config.yaml
input: "log_mel"
encoder_activation: "silu"
encoder_weight_standardization: false
encoder_depths: [4, 9, 4]
encoder_widths: [96, 144, 208]
decoder_layers: 12
decoder_dropout: 0.05
decoder_prefix_bidirectional: false
batch_size: 128
lr_schedule: "cosine"
final_lr_fraction: 0.05
weight_decay: 0.3
Rows from block 8 of the text decoder, named by matrix and row number. Rows with one number belong to one attention dimension. Each number is 500 + 25 x the weight over its row's rms, rounded and kept within 0 to 999. All counts start at 0. Numbers have three digits each. After the name is the row's rms in percent of the matrix's.
# v: attention query, key and value (stacked) (decoder.blocks.8.attn.qkv.weight, 576x192, the v third), inputs 0-63
# proj: attention output (decoder.blocks.8.attn.proj.weight, 192x192, transposed), outputs 0-63
v.21 107:474497488530512472465501542516499489459513533462503441484513480468490535474492489451513494490528459505516471531495502513517504504465481480513540506540487573515472518453506458438478497483523466
v.22 104:509511484496458465500540466475489488511482516481501473517485496521443517509524517504511529493521504483528497526515541481507483542516450473496533490470466507504521505474502501513515463471508506
v.23 096:500478476491464452466499542472484478459498476449504509499503509482510487493514496473530513512533530500577492538468535474499480536449471526503532491521486538504507501472516505440454438461490493
v.24 096:526499474486483487494511487459554526498467519483511559481518469497455488534490485489567492502507526477516485480502504473469487510499497573496540553506527456482504538473525519479505495517463445
v.25 108:509530498525437464450489494506513487489514485509504430494475508473497484510471482489444512472542479495500515511489504522480500495494486516480542497471512539515485541451524464464499552470526489
v.26 105:508506483531556520528519508469521527513463533531513461486541512502498455516510516560498457505485513519494499461514524476490474535510542460532447510527513424502499490550514496559512510511511482
v.27 098:528508487481462526540513428538519516516496505537489494497523481540490492506496545537485515499479515517474510488508525506472487490541472502496497512471537443535561508469494504559486504557481473
v.28 102:471506474491501482481508527478527474474448486504524523461530536449508437489514528516501514533507567520521490488482517475535476513492451515545478480520495462511491489515518490483469449494510466
v.29 103:466506521507527505471515499488520472479498493467526543512485497446514496542480519449552492538512501480457502478489468498552497518460497499522510515543474549498454463488514522507529497472502488
v.30 082:506476504566539511567512473495470505483531515483490492551473495515509515484518536516510478465507481493501524498533485512525497484504462516478492533514528578489490469439500502479503535468485478
v.31 113:486517489524459442469499529501506486481494490482538443472533489473455456529495482480485497477528453507495498501515523480528519501492505473531513474492500500533472536491528469461497529515557519
v.32 105:491509497504471504528469519496472511487466504534476508472568527479475426525508511517506514455492511515468497501472507482499517533488519520535516461499511433488457511496544505533501478519481522
v.33 101:504501496458508505530495491537495470526492497489500491479512515525474480484477472471503505497544476550530448573535458488497507535508532479489489453496495457481473499519488498482530471466495521
v.34 098:519487507516481422471462528500527476452520469518470521511453536494523498468521495519471483492465528466507520471496530522461484505524487561505532525557471505455520533471509532475497526478501508
v.35 102:503532490495524492535491488530528476543540508468497465462489498523465537501484489448507522494540445531485479544524458507539531478503501450476497490474507463526491482531487467478534484468493532
v.36 087:518513470494503523512481497489524502514521482530513475500480476514475491513544530493502541502510529482480528508513500493560516508505481481502520527487478526571509528527507486513483503543480491
v.37 095:458496520499520531497510529526489521534518488525513454461545528494543495487460488463499482497546480549487506478510470543483513508537516487484496475498528491501490479543504507549490486492528477
v.38 086:498520514534501510519504483460525534507494490492542515485480476506487484522508547494500506481471531461497543512455530474492490492510470533486532537524522491507500498470533503477449467516511500
v.39 108:510526517497505492466503498519500519457460539482485501512489479487501528495520489484506441478437474474491514484516497484499488449545522486511482512468472505502515482488487482512510483494562545
v.40 095:482470467509513554490543485501479504481504562482549485519507454500516491531502525507524481475493526520547512478519474457493467516480503505493482490493549520518484523499480481499467443509540469
v.41 091:528523522483500481532468518539475486537523505480473523465520491504469463460446523453498504488526483520499495569503473535499544525478527486511514450492490461468480506531534489487525477439466511
proj.21 108:514532505498488516491529500492501492546517467514495519540475510493512471524529461508523489504478493477477522483508498477472515484473499496512468464491489451483518500536475531525548507550474488
proj.22 105:507513542511487543504447527489547469488574484535451495462490511528543503467515507494494497494519484518489512478482457534477541480476546508524525531528512548482515518454519469499511499504477458
proj.23 095:511512512539485514472526494488514474542553526518457507469473506498507472511513486529540487502510505517460531470535481496503554470511553503510470515490481488489508506505455493496562529552497486
proj.24 098:444516508490523494519489472530469508519497518516508500501487548512535501492544546462497488477469504529487511478551512507479511475526466500510501464499518539469496511493447505522480539517500503
proj.25 108:498519508500526520528503525523532491517506504531484531514499516580518547504540507520541518498497520481494461495507492489462480478472468492516476511514476510501506452508519535541509488537458511
proj.26 105:471500520477519474493510461484515499486481496521514498469532476476527536486502494453448499502526505510500515490497487516524474495490460542493551494543532485495516505465498473446456518480497512
proj.27 098:462511478481521506510466522484515525507478519476535527474484508528508549446517512481487488472510513500537466502512493528517524483472483504491541493548527532500483499516488480506472503477472527
proj.28 100:522500517515511466480534476466494495507554545502480505483499472544512504481490474481499482491545523505494536507522486508509507509499516527489480479516506524493498508472464486500506547496448510
proj.29 102:538463521502496488517508503497450510465526505527491484517477481523472496509507489525492518524523506492494488524533551505480476514523495465498450476476490511495503530512509489466498516503514473
proj.30 081:505536524460524538499488490512522529505459483537510458520489511482457529493523468493453503575505484471462464512510514501487489481491510483463517455490504473508500531528508515549497467532482468
proj.31 113:485516518504501478513514493501503462494530486502452536497481514507545553527522505517499527457475544501495508488475480503434491520467468511511475530488473529481530504486523542492512527491473489
proj.32 104:494492553530508501503534493514541501504506545471493453532462461494500528534477468496503478520540513444498533494505483500494488444485523467504499525484516532455557541498453518486513489499459485
proj.33 099:492470500515504443480510457493500467453501505483479495521554470501520512487507518532520509490524569497466484507500545471484491499533439521492529526501527511515519470506485528515498522536443530
proj.34 098:487515528512535555509507526479523519542480528470525484490510479493470468536458501536513516535502462541500501547519477483526516481518526470535450459489474483524470469516500479535500489488515489
proj.35 106:489495463499495482519503466515477535444476514515513515490529500493530480485544543504458506499474543499506489479514517504480481506546469523484521500515484531483518513442488475498455524522486494
proj.36 083:509516500465443512458527520517482498492477499486536494463493523497504479502500487500482443501464500482488510441483501476486489505487513548481510492553504467507533504432505489459502497479511480
proj.37 096:509495501513505468483493496459482477485516497522480518491514487506478511492522491494512527471485484478481528480507517466494500500449488507485524526483519493487484529485505486491486540521512532
proj.38 083:515507487499469517495501524511513528486459517508506521520491474501487541525518455497508437535491485497504505428490465482532479512488522495518489482547486483453535547504484516493517493488527478
proj.39 108:490533474534489510524516493493469471506535487511473476489482509505538500459500490524480555513523537520541489554472514515517534507485448480506486500495524460464497501537494528520546504513457473
proj.40 094:514504527474502477511476511487507477526519444517472526529460551488520492476512477436490507489537486467501544496482507512510492512464498487505543543512517525491494495535546556482498527509476483
proj.41 089:479521491507537497517485470504535496476485511516509475474537479485475514542526483515489534553517499503455463447492476456497463484541480503495510511483498516513534491468465492513461486541496522